config = dict(
    arch='efficientnet',
    model='segmentation model',
    train_examples=203450,
    horizontal_flip=True,
    color_jitter=0.1,
    num_classes=3,
    activation='hardswish',
    depths=[4, 4, 4, 4],
    stem='deep',
    init='torch_default',
    muon_scale='match_rms_adamw',
    adamw_lr_other_params=0.00073,
)
Rows from block 12, named by matrix and row number. Each number is 128 + 24 x the weight over its row's rms, rounded and kept within 0 to 255. All counts start at 0. Numbers have three digits each. After the name is the row's rms in percent of the matrix's.
# convs0: expand pointwise conv (model.blocks.12.convs.0.weight, 384x96x1x1), inputs 0-95
convs0.65 105:125119150132130101145072134135117136069145149149122149104120171113094138145086140163123140134130136106119133109054127149096122124088149111127100136150145170152144133157178120120147134141114154109091188121139112095138106137129132134137135077141143114072124149152155138110156113116150114136
convs0.66 097:160187186104088132129125128145172096129126130101077130143113121138113103127127145095109071157123108095136134149145092112101113138144092102152121111106125133143095114137151102140159127141114147100126127098158148103109147107120158149173114117120162126163124075114137087121167150135142118135
convs0.67 100:095128162143121120125148137160135134103160093113153136151132119097102122135175101135135087128128135104125130105116120103135114154113114144150136093099124110095182115130111091120124144168106123133092083144111142172149135121144110080124119131131115129182040092085148152132126138131147125148
convs0.68 084:147113100116142073086134146152120166098103148111124152110086124153120150169162149196114109123131161139119136140083092122137151134117123142129144151108134180100148108165116112133079152110123122136131131127158113113096152154164078117153153127170108114113161122129157106118154139113140132119
convs0.69 095:118142184134125147160128130107157125117112117105144141116130153133084115101125167137144151148155078122154129072059112157111146114144152115074087107156139114134138165145148133136134120155110123103101136123152131101129131130114136089101132119130144114087106141136140120117095182071146141155
convs0.70 105:122171138123118143151168146104140124147097118156144117117089115143117147136164098114158147157106110130166158090136139159115109124140172166087107093112146154098136154122109127130180131095148116095133136105135131119098117138105171174146137098120111130112084175125177102158107140133104104135
convs0.71 076:098125127134146137138146145109156090143151126078128139126092110116146115142165176095132156134140139104155116132130165173146096153169103128128096132105143126117108123145064111158140164094121140110119119119137122106134089168132168114169093095120145164151108109157173167144116125127142130096
convs0.72 094:152154099142128136154113097121149109140132138082141099126127171099151127130159089124143091168100127100128101121148109108134128145099151157125123142096171106142186090136081139147142157111145145075152146173162101154155121124159131137115139132142133115126147123110177151155138138131076146138
convs0.73 104:081088089105120129132125110164150163103105139107135142116129177136157113112114089120128120154148137102130158107119144122136173116105160108119180116117144080116112102095135148132134115095125151101118137122123102141134093115139192162160151128156161146092097110119094156130163138094152105134
convs0.74 115:104141128155100092078072110159132115175125143113114125136126156162127140113150131093149138114139127152121113136137156135120147126061101132129118094127141152122133114118143139174153146129152165135140136121137131123091151102149096113105149138158108132116188079112086152154172161159098116128
convs0.75 139:144153142129119157157119119092114151102142117137096140155144129151101093156175139127115094115136164103144117105083092137095114103154099124177162147130101123112162140133149135106140170088141132092134135159130116146099114156150123160069136163151134138092154124172082106113119147137112128121
convs0.76 125:134076152124134107095115146119133144154154150115133128148109166163134163134132150111131139085127144108108120123129101144079149143113152116100145136145108149114149126117125104120075108082109107135174116159109074101120157143109149131128139105110116139114078129133063191118131148166135128157
convs0.77 080:128124085108129112143128167108180122137121110168099151138153157123103100145114094108136170119119149121135127158136122085114106132157138129128137114154094146142158133141127142122114157114092099171133119155138134146127132138140165099119078119089111150175141132117169145162102140163139155051
convs0.78 118:146150126105144136141101128110141129102091176174151113093136097188146157124143113109129149134125143099143148130178111165111099136121138137125081152122137125118161115112142138131166107148155106109101121126165094122134117113158170152136176082161108150159097141138115117167118148084115154116
convs0.79 114:095126153140138130170138077137098162106127121142147111138146136128083129105092086121110139119133089093104131144133114128150141149117097117116134120102157132148126173141178115102159129111100121160127162118118080152171184107148099156123176142142120118141111145119138170127074133152130144099
convs0.80 098:170126122099094130114136147134128114138147122146117106139139185127138112145130103092143117107095125164112103136113114170131111135106192089129134128119098096162123147136100165112139134102124148162161111138140147111109155148116156113134182152102100150118168122119096137174086150090078142133
convs0.81 096:131124161105140082099156152171147170155112091115136120151128154141106149119095111132132113108129131124131145094104151161143088113120163094153135130171045128142146155135182143131121138109102139127135139081102114129112133136168133101103105121152109133150111137093076161146111130131136140135
convs0.82 092:102120092092122105106169157096085142118119130151160131146084152099136090082120099110104158090148111142130130141126147127135118119094171110102144137144088124141136145138153144110157125125164090148138137140100140154118148142175063112130125123129110176166175150134128136126158155124112144131
convs0.83 102:134110132133145083123119080145099055118159094159120103121119131130118116195131101137115141152173195155120142144150091165143131121119112139150115125157119109139136129124130119121127112155142156158125152161114129144104121138092122112105105098127144165119107086143154161120158110176131143111
convs0.84 094:155163108145113126129074114117087125173100136115124125150125146136152133148148153125107155101102150147092150137100160158137110125168126139137136134166107128123106104132163099082107155108147105085143099181094116196094124109150106146131129079126150150110151154138098128100129141125125128112
convs0.85 106:129144126116129145076097133116135145115119148144120151124133139171099154102106143118134132148108186158145113107145086156147123140127151145184153080138136114114165097104171139119133099134137103143121106150136145173133084164125114123164118150134154066133102109091135134116147157117098173130
convs0.86 082:129151138177084154156115156144108123167162124120112127105166113137050111130120143114113131114113109142106155140166138123153144147140138137132116116134136158094162165146093159107137076131136143161114105140085138128121160103093128106144088147105130171133109104087150150140124134116098167111
convs0.87 099:097124109146097139133139096115157118115164170151089085098130108124119107094119083087133144115125154155130164123156121111164144132099118158141086115123119113157133175121134128151154162120080138139136114145130134146102101133099090119097137162085133105107151133116074163138127104083146107129
convs0.88 108:180146140112129173158132114146128131109178183108127132170144126064168114147134110110117086147138122120133119133125112107140175114091127115145156112114125106085103136115123127113117124145139133174140142162149082157136128137136139083155112150149134124098127139101152115101176145119089158109
convs0.89 092:110101150172170129115155148133114129116140181101176132152130158140105120109129115147128090165139120124090083118119164141135089155115093114145150131142166141085123109126143123132092100104135086148123097160165137102132166093142126139148084097099122117116167122157100117118133168138151138131
convs0.90 090:112158172128128118118111157146108132137126122113084155139127179083106098121136152155153153137115126170131141174123135105133126101129111150157180105164136119142151135142137141140123156089099149104157140098059150099173118182127091091117115138108152133133130119125092142108106105150131115140
convs0.91 105:139131156118100098124127108100161121088137144120124154141151104124112112127168131124138164135123099123145175109169149099184120135102162113145118114149094118129114135108108128109129123151088113134104096110165068130132113129149171159120154099168104132142135144168147124126172165125103186155
convs0.92 098:127104083113164128149116121140152108121182142148138171119109098110141110102128130114115151168111161138128171102157105101140140104138103096102137124159163131127140121115132124113122189144073146137083102127085202116109117148144149141124124146149118124136126123110103118078156117158136138114
convs0.93 105:119131116129152140126136151131165132127167158093114077102124115152142138110105099165135135149138119114106108132132144092142137125108130100104138098167141103136139127110118110097137114108082131116133114140128168107148156133102111100114137145182159146092164123123206165169122081151127175153
convs0.94 128:135148142148145109156153102154145104087122139170131137115122077121114110104107108166156115144107112095158118122105105154121111119177121114172131143127110111158129113137121116110118144080104117129106145133081153114159152169086165115117071121113149112147078129164118130160115147098115169111
convs0.95 093:152120116140162170117114102115099151103127145106132120125101110134118121105118108073142160105140160146164120156089127114128131147108167135132139098118139165110180111106149177146093142116088127147107140105138140119157118182103156141095107100136166109164170113137109140139114094163150150100
convs0.96 101:129150112140154163115093105136097133149153119180120165155111103142095098121155159131131116142135130151100108142176135118164117122145154111078113144123149154120136108139108087114122097132167097138124119085090124136147157109124131152081132120110135134110127153103123094143125119160177191086
convs0.97 095:106152136129090171164152138111140142129163153124144143108095137159168123094135113148125128102150151156138109113133153118095127146147093136155117149096148141141151111149147119113109122099110099092117111158131084132103130146173180094135075149145133129104126147111186176100132141142087154142
convs0.98 082:107093124121149119094140148120144164099132151150131111127152140118130104155146135110126124166122131175099142148129143156112127112171127108116118121092088124147103123138103093154091135103094099119114091107160107137096158152101146120098128165133158070103155146117159136091095110093120066107
convs0.99 086:134105152121148156119077187139141098111121126111086145159156170121129137159140094110128120131159115130153123150108115160103128104164088142114078135133116108144125126141172160171124126104163100126099107140138100148153102149054161107148122161120130137126132133090161130126122106131100142113
convs0.100 089:124107079165161085152127116120106116128118082109063160108135111144117120159173144102084129117121116118109133166102115158100113146133136070148115126145164147140120121106112141132100093150117170119111113131113144115104128133151094102140125137102086143141101154134133155158154154109100172132
convs0.101 112:152166133153149127162128128147145101114156099155132139149116125102122085117103088120123151103161130117144155123137156082110073140131156107189156142140099119149143117173140162158124134060152126152112141124145102112180086151134138152104125113146097125105094147116114120107153121138118123104
convs0.102 083:151097157138157119117114172084150103144110138150152113123105102117174128139132127109125107137144171089101142140105110119142107149074104136127126122135126128074161144118145081111090129110140136147100099156158173131109180127134170124164087108126098132131136158107092134112116114146132159092
convs0.103 080:121121137114118083133142132140118150105149123132129127154134123174151160173131122121090048106128155093129103141118156140157186137187123160108173123128159115175159115128130126116113104118129112138145139139147145118137129172130152115160136115104172129126149087135127092125115109158098162146
convs0.104 107:153135094159117114117098183112137113136136137149130117149146133160168122106137095094094093176141078134128159106110123096150098136105116137105082125144128108120151122100119132154117146131153126154133089073121110117157112100129081115135142123098086111115098138138151166138132156104103164168
convs0.105 109:104132125149118116112134135142139136129104152111150129127159120120100155105098190102130148075125146134090152120136101118127141116134141078132068124114128110130137120113110105093132113112183139131118165132081136084131156162159058128138132189144140122110127128129094126121116151118151090154
convs0.106 100:120133122132162161142130121152118138153116141157167113155118111138156143137099119070112075118140152172100123132099106104099133155155123113116149137151134153073092138080164091148133151114141150161110143164143128177091157120093115115106101143134134177093130121108148104105125136138116120103
convs0.107 093:115135078141133131076104128066137128099115172114136119110127106105127153122154103167125107151104140121130131116171131069154135144151108124089108135108135099104155140097100113114123146130204123150138130131128145123132121135145123152113129179120132148171136140160087171128131097150105095125
convs0.108 098:154179157106151122166118097117103163156112120129111096128142128120128136097146192155093132137154125120098138139136095122131122121162140095098121124168135155166100082156154139104132148105114182120124152127124104123104121105153156140136130123083137137076159135116131150109126129067114155152
convs0.109 099:091164151131131118132121091148139197139144165193114136124145120116116087165117101147106112131139137104146166110119151165155126157119108111131158134089126161162121093144126110157112126116121105130113138100108101065118112152158123096146151091106154123142159138121114133099123167150149129106
convs0.110 121:162153135121108132110111133113169134122117142129170106085123137136117133157154125102139112110132121135126131120109123157109170087091103121126125113105119123169143144090165150120139113164150115156123103161142092149108148200105183151112136166130138153129099152099157111153113114114186155096
convs0.111 085:150120141158124158076141185135139121140128141145063129124091137171143139116113101120130116125137131165125171157104168108109121138103113068138132145136142108116155169141131126115147117092084150113160142125126077138131103136142108168153138145146157119142157155129140107150139170094146116159
convs0.112 101:100131140156148095119114115137148144134153133133108121137120143162096128129142096145083118108133173118095139108123169097145137115093154115158130172105106130163122152140153140128126129107095147098160154125138085121096070155120105124093155118134143168051126127146120142146134144100134160078
convs0.113 104:170175138089109093112092135170135090170095127133140149114077118149135142149149118125123118095111129126132100168118084110101144161146155142138123120114148127162114142137166082139141151100128125100122085172146119109135113139119115116123157171106130129188131090135144137126119157159119160122
convs0.114 102:124107140181133110135103118115171123147132115114140139124142104118162115140145134130156058133124142125125150142134112157089127122195141143100152130108113124142137142118129101134116110123088153112153143147139098131134116129134121139095146100093187153077138108169077168146169159155121146095
convs0.115 101:137111141095141154102097125107117120110132159109126135131097126129082099136160169070113116160170147113137150097173140137118099156143145159120137092127122103118125153134140131126131121099189120150118149120130145143140167160103148149098159118168122102083124121068125126110100110086112164127
convs0.116 100:138102079110145174168131074119147119158136155172143158153135118107087150100122158148138147095148151123105163151099090113107104120127101151114099115165137143104098097113143142113147171126097117147119165147113111132115087129156080142167152131148139110132123114120106130126167151109140138105
convs0.117 106:110144141131102114166087158110114133144133148155118154118068162134141114132107114112135096191135168137121153147097139082158164174141165137120153154117110131107140150153117128099136123116175116083122123124128131127093143155097098121113112124161082113090135121069122113128141109102126137119
convs0.118 088:118175094132123104114172104147121165146129120156117171127116167142108165154132111175100129146118097061121119153095144128129132096104104126096136092082139128132138145156133092088170151102131150116129154126156133114134143153104104108150149121101117101113156134097101125098124147128178144141
convs0.119 087:113072117126144124094076141118105103137140141173148131112106159124108134131157138116112094144160108148107119131109116092133116143163145155061121122133137124118126098134095095167095116084174128106135125110111124094114157142107120135094149145105097128111142094155160139115074104120088133106
convs0.120 130:142110124123148118163085132091126114099116169149162135119120112137139145116123143115134113162135130110166136124163103140103127130119083136089151144137152148113167137142113127088148114112115148179136074167096180120144125137116108153117157155167120083115121146097095148137185149143134091096
convs0.121 089:145118143119127182110173133119154117107143115072118124112139147107158077147135129112131168146171140135114178156085095113164114131134123134118086146123197131151152149118139104152155131112119122123127156141150160115111131112173096138101148142127136154116087091128125158115169149127115100116
convs0.122 075:097110121162181117104123144119122106151075126097110097131147109111156138139148137127119077155148075118099151098109137143123113101113148143112098122163128145147113136161098166129137089111144147146124097148126130114135089162139107132101158108140191112125137088126084099137135127106173155143
convs0.123 096:117163125113126136120151154092111101127137101174140146149140128171106096121145152131128174149096115116151095120099144131148107113125072096176110098141150132164114135101144140112156145115139103095129119103150139133094151134150113133135146152172067125118156104104134130072149148088092131143
convs0.124 095:150189153125185104128082156135139115113119112115106154081172149141158095186153123157112150119175137135116118151131152123127128169136148152113130147133125150115172145092150131130119127136128143115093099106103110136134107121107165106117123165171096104141127132154093137128129080118104129143
convs0.125 097:130134121167130151142159130122123153156095137133144160100106110160115121119127131152095079171131141098128157170157140111137144132069143157126074108161128120140101152126106121106148176114157108104141156095138130147150137111150099106121183154113106106129097111096115153108104117130146174156
convs0.126 091:148096162106141154082124185100110095099158138117087153135081143116082082138095075119168141152121135134114119165141103114154122156103123117155114119108138143152146167128145126122113117132092117144125148108116119138115143134092145112109166104125119106084158138154106143113161086119135154118
convs0.127 110:173151106145126097131105124134154101186183142102113133124132122166152111111091111157120133113094117150152109158111114116135115149136113106132130144139151071145122174080110167150150174117149143100081126137121144105150109086119123153124131131163103118145129140144171093132121168120160122122
convs0.128 088:157147147139105130111118110139111077152127114128142142156077129113132069135092131102167141146166150146085118076144121141143142109119114135128151100141081123142162136147100126097090119147123111106075114107107143125154187148120109155110136153173092131108129120088127115104142125127123090132
convs0.129 103:081175111106152109108151153140101127089096137160144159145122108142122107078135109125119085087116097115136105065161141131142146131135105130136155124120144112162094149109127147166147148142104129182139120181119135088127075165134143106128140118147146138144168128132143110129114096133135137105
convs0.130 091:121130147116129129113104104106165153099108125090184110072142145094129132133136112110118133133121117119099144118178081152120123124132136073149095130143149122081108120074112124141116130112159116118125151145138125140100130139120062115154134114109136094127145161163094059134144125155116150126
convs0.131 092:109087104101145127133127134124150117166174142133116148179121153100106133102135157125143141104105137156125146170119152123100139178147151108156109157126135175112101118172120116134133159104119126158140156102089139120128118103159093121165141155122118083115113087167133116117100147130063112105
convs0.132 090:118085122136181166145126162144128084113113177143097069066171157116110132162153124160159111098136134156142142117171115115136122155142110114145165106136113162125162129111122156110091161118123124133093128102098139129132153103162154124110167156129149122129111128130130123104107112137151128149
convs0.133 103:136077142137119167072096099090147144119152107103116147157119152138163128126134113109114109118148113123132103102118091136120153146122104164102161132118139133134088118127141122131114101133094133140101132139119184114204152140150129134162160094176157129111088134167149118147107106128113163110
convs0.134 103:125168150180103095119135117125140159130124159147086119113140137097139141162100101130138103131165141114144097088123137140118142113076120122136077164155107167129124133098135133136103133133114073153163106113101154066133139121125087118110154130106100145139144109118104171132141142111096090103
convs0.135 123:116139120181099115125103131120139139170134138103183107145120137127101129134152140089116103152162131131155089134168157130139116114160144095149118173156143115088159159144127118122145136148108117106151086126121166113123100135093128084139096113196155101095168160122146130143121120136148150110
convs0.136 110:107159159115144095145085106127140139095151157111094141146143108137141119114118076076126126172125156161147129118102137128098149075169080153135107100100132138160143143100093118102138132102128131112132139072158138109118128137150135115147149123111155104164107128165183109102146136116110143141
convs0.137 087:119145161116136141147119136145126103136148129102133138117152130116151116125152141159148126176133160119116149092091105137060122102152117120135135147132140136147150085104129164104150174120156131127144166152078149136171141132114086118129103135094143131091179111104123147115122131092084117193
convs0.138 110:108112123119140097108116119094113140115123103126100065079161100181151146098116124055108104135158174103136110109086128114099123145107153130135093135096117138135160119148120105121184158116136091112119147130132130130123156114095186118141134132162127161126134100139136120150128132132159137123
convs0.139 087:124115144156122122127093116194153116182099163105132141180143100147092108117119101110146134109159128125109112145168158143114139114137158101117124126160136128133165097095177109090133149129150114113151153133125123089103144139073142147166124094152114137097161129133116140150162092142146144144
convs0.140 085:123140088102151161147128169122164089135146119155134116103088137142115133097140141128111117140125158119156105138171115124133112127115144121097138118158134060129095146124078123125091097086157134104144136124120119094130130103138172170092119140107111118120144142094139120144148151135098070185
convs0.141 113:130160124115134149137165133133080160143127157109133127115098119098060096134167102122121149129145172109135139131173157142127078119150142114119084112080136140152128104143148099073135141107146134141151140125172144177111144118119110148127132143096134122108078107119116163111148133175139110131
convs0.142 100:122143141129117168130104144142149141142094129105138114093100149151141126134122145163103150154175118111091207104119132123149092148081118161149110108088094148114144125141130093161143127110145105149140155154148167136094136120180107079126132148115105121112139126125134126157167168152098130127
convs0.143 096:157113139108176150109122133137121076129115147130117161115091193102132154173154115093118125119130109159127120131101128142101147082164065113137161091107121127108134124093122108094120116083091123091113131141146136114121125127132125101120154101137087161108129155075132109107131113122150103136
convs0.144 099:128160131176123079128113100147125143171157146100109155132175120139144154145152109135142108144133122127126169128098112097144150115145132128154155150150129087115127181099121155179124143115135108107085092128083144117109124136170135156119160109161122139159118142114148163119114169123180097117
convs0.145 121:114151150137114133118124132143132156103148128191082165108103060105125106122134067177110138110124120141149118099141123144085136102111121118177100127122092100108083122132093119159136158130169138131076138112092130122098142126125143112114116122094110126122156093130122128167132147146145113124
convs0.146 089:122106146089158108135091149123119126118130156117151104096137125156153123116135180136103115184102138104116134129172141114140111182053151106139157133122125145124090087109130143120117111129149143146151103158106098087162149106145133102103153134110119167119148113132100156142179150149143146125
convs0.147 091:139106138160145146117134095122176146127088150140174126120118092123081133170169099120144138132138179136089110142117128152138171159126137118095130137110128178137131139114164124143133130118151106186096109165160088149097121135115113139146127103146091148130106097177165113124118139104113116133
convs0.148 112:121132119065096133128099124126087104114162114151128113161160127147177086083129115113122119111157119119146154119122138141126135121122142124130093105115061124085145148113135127125131127090110133136110156095125172099145116092196139134124115149131147116074123134073137115119145099150141131103
convs0.149 138:104143143139167135097116110128094098133137118133069124155121133124098147139097156127127107128105126121169109166108134117135085144107142156111121133118144109140163072155098155104146149147087128068140125144086168138135127171117136115133144132132108143151153139110089175088177145120136105109
convs0.150 107:075138166131133159100136130108122138164099143099133121139105139088120135148144097114179139076146146103107154128177110099130109139143154109165127133157117130108128113077110141116128152132123098121099120121140125129134115134105090149150145196123138083129101133163115133142160101120080136173
convs0.151 084:134094150130100112130116131169166124091100127136133142150117144107085114133157077113102144115161106145157125134139116077142158121114063117131119153077118175102159107127155110140143144168118175104131129140110148123127159128170141156169110145133142184135106127136123117145144156139122157141
convs0.152 093:111117121126130118124104065136145149098145089125163148137169114106169096172161131088135125144130144137145137134172125128088126133117116156142140134128124126138099116124142137093130126110119086110135122088169154093115136106108144118083110106084123182125094068132092122106113089125110161133
convs0.153 094:128134117122095126108126172144117077120109114118083121145145151141120157120149121130106108092104097145085118151084131157157119131093163090168101104113092151121124122156160161118136150120115147137155127154148130149125153122105148129145145113180154140117206145133153148134108105101102112091
convs0.154 087:183108145135146092108125142117129137125112180156080133130061131131090125134136090116115135087118169111125132124146141107096143141119138130134101154138155177122117103137103143120107146136137103139143157129134145125135154158151119113140104126170096128102077131113145133136099098087077102180
convs0.155 132:139176104123112137128145119148136111123137147147130092107113136141096143126152103143135138169158152126117132167104119114130077134139115070190127096141140078176172100100133104126114112106132103135155169130132168114150139105106131132128100144174109122122093093154158097108146145139098151115
convs0.156 077:125117120125124150108101148165160094093125102127135137129135151115084093167058118123125146135161101142150142145147133140128164162082099138113117150141119146126158100134135112092107135122141130173107194149155178128093117122102157099164130108116087157133140144110150118120097119120105146115
convs0.157 097:124153121072102115105141171112140141073132108147109149151092131156136144087086124126133095086150183151156120145113108116129123117120125130133150106137167124104100166137160115125142093105080098155142125135114124126115113122185133125134106135194154142122119116136170111108139098137126132103
convs0.158 113:094156102144139142115170105079141116158100109167157114142095095124126152131121134112116083155144149144134157102104152138139113148109142137085160121110123157121130198139132099155152133096162133137102139095145155134089144139076149131097121157163157155108136116126154132158101133128122121089
convs0.159 101:103132157106147089138131122124144123094150170134132142172167118121159079122130134173165118075158134127153136151140139131120126112049122129133162123100102122134162098122127118137135102145162139121096118130136149158102116158168210120160137113126119147140138147107127128115134118152137158115
convs0.160 089:128145097096162091110158132144134088115106155119107166125132171137129093145123155108098115131119143133134150123113122162148084149134184096119145125070105112135160118110138136101135161150119154135162136144151151143108133101127133113093083154137144129149157140145109154127145164173104158068
convs0.161 087:166158126089136112126153129127092153087149113155111110115112116128109154163136124149170117149098072153124127144104128110105105157103154082159108134152118097155133138134152102078115122114096138135115142109105112101168141129106147124121113126131113160153109121158100124112168179096082174131
convs0.162 099:148095130118109124121108123111121127077135149097119148144111123146162143143142136115121106134074135082169135158103137165117109105136132084102111084108155100126165082136116181156090162137169126174110106101141135121129135112069101129120174129139130098084120123125114154145129114138125139130
convs0.163 085:158120104124157137138073133162106080164123168089119155138142155171116137110140102116138130110158168115120132166181131139138112131128145081137152152121155162111148108133141160127083127141116154136130152082154164151115107135116125137140112140162092162109153153152118140146139129187126151139
convs0.164 085:163141112105121129111127149120124096129112129175159111096107151164117079073134193140136122178140149148165114141146160138142157096113119143126127117123149109158166110130133131129152132077124134150112148097131124158170129104162165128155108151125136150080145102115120149091153103114110130157
convs0.165 099:141096100148091090107122117114137181080152143141131141139165103145109111122144124147121135110127141124138203156178145112145125100149148101145148117142118116148120141141116096119132117122095102116131136131105088157116168106133145115136168104153145070161159141138155142185123148132093113153
convs0.166 108:117110133151159133141163158136122153136152141124156172129097126147151160086148099095165109153131108122136119157130133114100129149138058133137142117139130128144157143147084114090078145078168136096120152098158110122128125161154111124152111099149143134157123110126122125087112172125121185122
convs0.167 088:126156130113149118107113126125113104155101149100137117097147150119147104120153140123161121127167127157081118185114077081174094105144133118138115090126185147118122151082102150132121109116141106156127159132110106140130159098101091133132121104106138117138172134097146169117161111155096142151
convs0.168 108:126161182131165148109153160134102135105151150127097169114126128081138124157091116093083109133155178121125108127116155150142146171131141114132139157105164085125136105102128155129139118150141153123114117131088174135164154129095119113119104111120143107126139105113096122120103144067091154149
convs0.169 121:154147113083136141135153122163092109113123118185111144131095115131131111141146114115115142146166071138149121175169096110171137147132135084170114101120101158141141128125135163134112120109110174124122159117132137178092128138089127133140122101144145128132156148129180140126088141125163089138
convs0.170 107:160173161113151172079147155158122131111098166080111143128162145129133128110179132152162106104122162162131104110133086092123138120121126127145110143104141118089125132155141148103110131113132038146136139115135119168109143120135120152167141164127120126134122103127112158138127139159118097141
convs0.171 115:129122153151157141101075142095166105109153108160069180130108122115123098130096117150165159111149156088163139065101120159103126095075131114129118129134139118136109119131118132140130148103110153141114111144125090127163148094101102143114122142106099127113129105151117125136104156099148163109
convs0.172 103:138139111120094123144089113127152127125176116100133116135088181123068142125170132133092109093165131149103117155144128129121120099104115112142185160099135128107098154118155136124139099133128133158134139137109146092100148157131111193171098167111157113152111165113121120148127137124101148129
convs0.173 078:134136127104138164166118125102141111111141095109122086139169163155158132132120159145117153163153133116135099117124118136076146118125140155063120148104136128149137155140137155083121144121183151138135127122138135123138149106196134109105128123107116135127158110096147147136140187122060114109
convs0.174 089:151158110124135106146139078122119104082103128139137164157114144113150109136101154114120123168106116151133101123102100141159142128113098103126146127076140166121127147103094128128150139110174127099126132154089161117187123080066102098083143168139115146136146091128138137125152132117112132113
convs0.175 090:121099120112084140149122105126125122151134148122118114132136151114152107097143160104113112167122159089125136128122120144079076094137157118096117102168142114131123137122135124130132120128118089146100118121108112077114135097125084150108118132107128161088125145153097185099170135063124166172
convs0.176 114:111139109164124091109093126180148135129097139124132132120171090126135092141147082088176141098124099151128151149134147121123148125115131165102148151140144129130106098136125111067108137128120138087109109093093127115073126145136119140134108120101140133071092098128107156126143125094077142122
convs0.177 116:121093170105102144130157125123126162159114125178132137159159112101094093179115137151132101132122132112127145118139100131136103137113141083110152104111099115126159099103112091126111123135149141128127101111109133112129062107133138114171125059131149164161100109178145098157122134158120127115
convs0.178 103:092076106139139152128145126142116123138111113125128123105175122161146164108137141145178162143167137086132125080157163135137107122176162134133096126131157090145143084136114095101107144091117094121091115138128119143136131141114152089145176139138124186139130126092142097129124154118163121133
convs0.179 129:124182164128129153118119162140124095135176126140113120155166167133104150148148155132088129120160121077127115138131119144126128138108137101130113116129137154135117096097162154142091139138104147141149163112178112153083142143144094076134159127173110114111150150158157156111103137095146111091
convs0.180 106:151120117149120109122134147136069141117136120106100130139128195097117074113116135150121103097093102127131116133148141136135108076155092157145139112142118071139143134148108107132118128164093145107131144111082097059141158116110115081119151151126134094131092131141133155139150109144124103108
convs0.181 089:154050133150117121088092122183123101111132121132119137142129122178128090165133128103146130142123128148138114158166128131107162154131086137164135148070094131163130145127138120124153095152153102170170118134138161128115119163111135119110145125138095114156122149135153134164095101161126118130
convs0.182 088:140105140139080177141106108081129129136121160093134159143116128167115118150097085146152126127106134115113105068101098129156101161122159134131138098121149159098156114149123147116156118148155165138129110131107120137135114175136116137127150056148099083150118100132107142163148110137133155133
convs0.183 108:130129110166077113100145125131126114104133143155129164132127133116114142186154146148152117120115134139145161110156149120171158124140133124155108105154090132150131134124078126098113121147128087134106112120111090104131158120140157151145153085181111089127179161141162128112145132118090125190
convs0.184 092:064098110129169141147111189127146125097107145124151128103127112121117091142116087128120117136146104111134122134145101086119143104101138118119119144122137089094161155116164153110156125148094123137163178099123115116130090119125144179153180112138077123100122138157148157110154102126114145134
convs0.185 100:122109134133112117104160100085132136090159177151123132106120128194076117159117161108148059087146116136158150151141131083141102149104146106127119112133142137127122100145121137127127124154149098075127085159125119095140139103148130125116122110127110127155120144160132104160164138100120161151
convs0.186 091:158090104136103166103153118124172149099122149166112153126131164135105127074091150069148106103153149159144123165142144128131148126133110122159145135135113139115068126124105106137130146129137134124122144125101150088117174131124124134172170096116160133102124129169085119136104097109156136098
convs0.187 120:146127146111079142124080134163105118124119163177149151104099117144154159149132079114096128145117156128161119113109129102128137125148129117123139133112131135093164094093151147088139112104105101170093162149124149134110101210132090141132154099120114132138127115137146129109165174136130139114
convs0.188 096:102146092133115159150141105128133145086149108144137138150095155141141082142165115092117135146133149096172124121125112091119130106130084146176139127137143195139139111132114172164134151166151145109126104107108112108096158114149135146145105169122087133117115119146089134132106171147097118093
convs0.189 067:165096112130129149150124073119138129142151123140110178113125133122095138095103158118152144146095148154103186150113113110114137080144155134166145134122126135096146064122173137139160155140110097111130117155096162122144109111121111105112102105113173147119141125062144151121108120125119114144
convs0.190 088:072145130102123093123104144146128142169105112093111158109147153120145134126148149146151147129142137116157132118110101179102114132131111098190145105103085146111115147115156125118162140121118145132174110088078099070136114154142175132134135159120146125168150141115080139131115134139157140121
convs0.191 101:093124132139086136140093154135129129130137095123115142122107150114116103120126122161131118120153114076166099116137127084148172126124116131193096145092133090101154119150153087153094170133139130177100100149137170145119141130140123150123152148131141160111159111143160086154138155136118166163
convs0.192 134:126146123123107125135148069111144060130143116126140070118119148168146143136132125142148145137159120136110152175081126119185132129146114130102124114152170144177179161106160119128127136104099129157133175150136168129132165108107151107108121097113102107116140140124122118124152102122099153106
convs0.193 100:118108128141163132153155051087130120179130138097115106118131145165135102137131100151094109122093141148181135105118142120118091115084142156092109136090113141134150132122113119127119103098129126137138141132136108130127161151106144082161098160136099077140147091149134153085111151121145109117
convs0.194 116:103119152128135160130128166136143114050132147108092166137149135135131132129137055099144098132133102115150124099072103092142111126106120093068116166133113135091163139163134167122115147128125134169123143125133105128126087137117144147144165141108141090125132149110133132131105113146124166116
convs0.195 120:170129088159092132153113109122108141181140143186173083137157169143111118115087140121101102137153135117127100123156159115185111156130153101143109172142111130148118124137168176173146124117130143143128111084121137128137112140136120115110161100113092136112119152133116132104103124095111141137
convs0.196 102:134150173110156110115109156118145119139114119184153108091106144157141119138132194132114147113127132099123097101167111104142143115099158122103137115141124144127132131132113092160162083109107136125143113175105117133136174124148124130157086150136135167088148153135096187142163160132149135150
convs0.197 100:108130138107121163131124165120138114165153114158114125155112141099148123179097102108155100114146119096153137109128166134144170122127123078126124132120159120103110106137110122104110139110128146121107088118142133076164078137166129114162162105147171112148135133106206137104150155108131155146
convs0.198 115:118119137091156166120120109122160125169129113141113156164173139067102154127157185143131131129112149130107161170095164087127151133119121091126163149131151167122135106114150129111125166160089113147129116157078149151145153133124133126141118124159140152128084107121116105096087131151111129139
convs0.199 099:141101146121149138156125142160172154109116153117129155134125124099146164135178125131164158190161106121111142136126099134138141112100137140157201112134155113131123143112170087123108164118179155144105113159128129144123132131095154123090095123121169157163144144126094140110091140136134117117
convs0.200 111:131121088113104076129131137120126112079088090140114104132130159159164099131102132149170131144123116131159169148134090129125156176146134129096144142165077157085115137123108152145128119120152144129134123140127167123100124151081161133118110111127125164160076146123157138097142165124115094145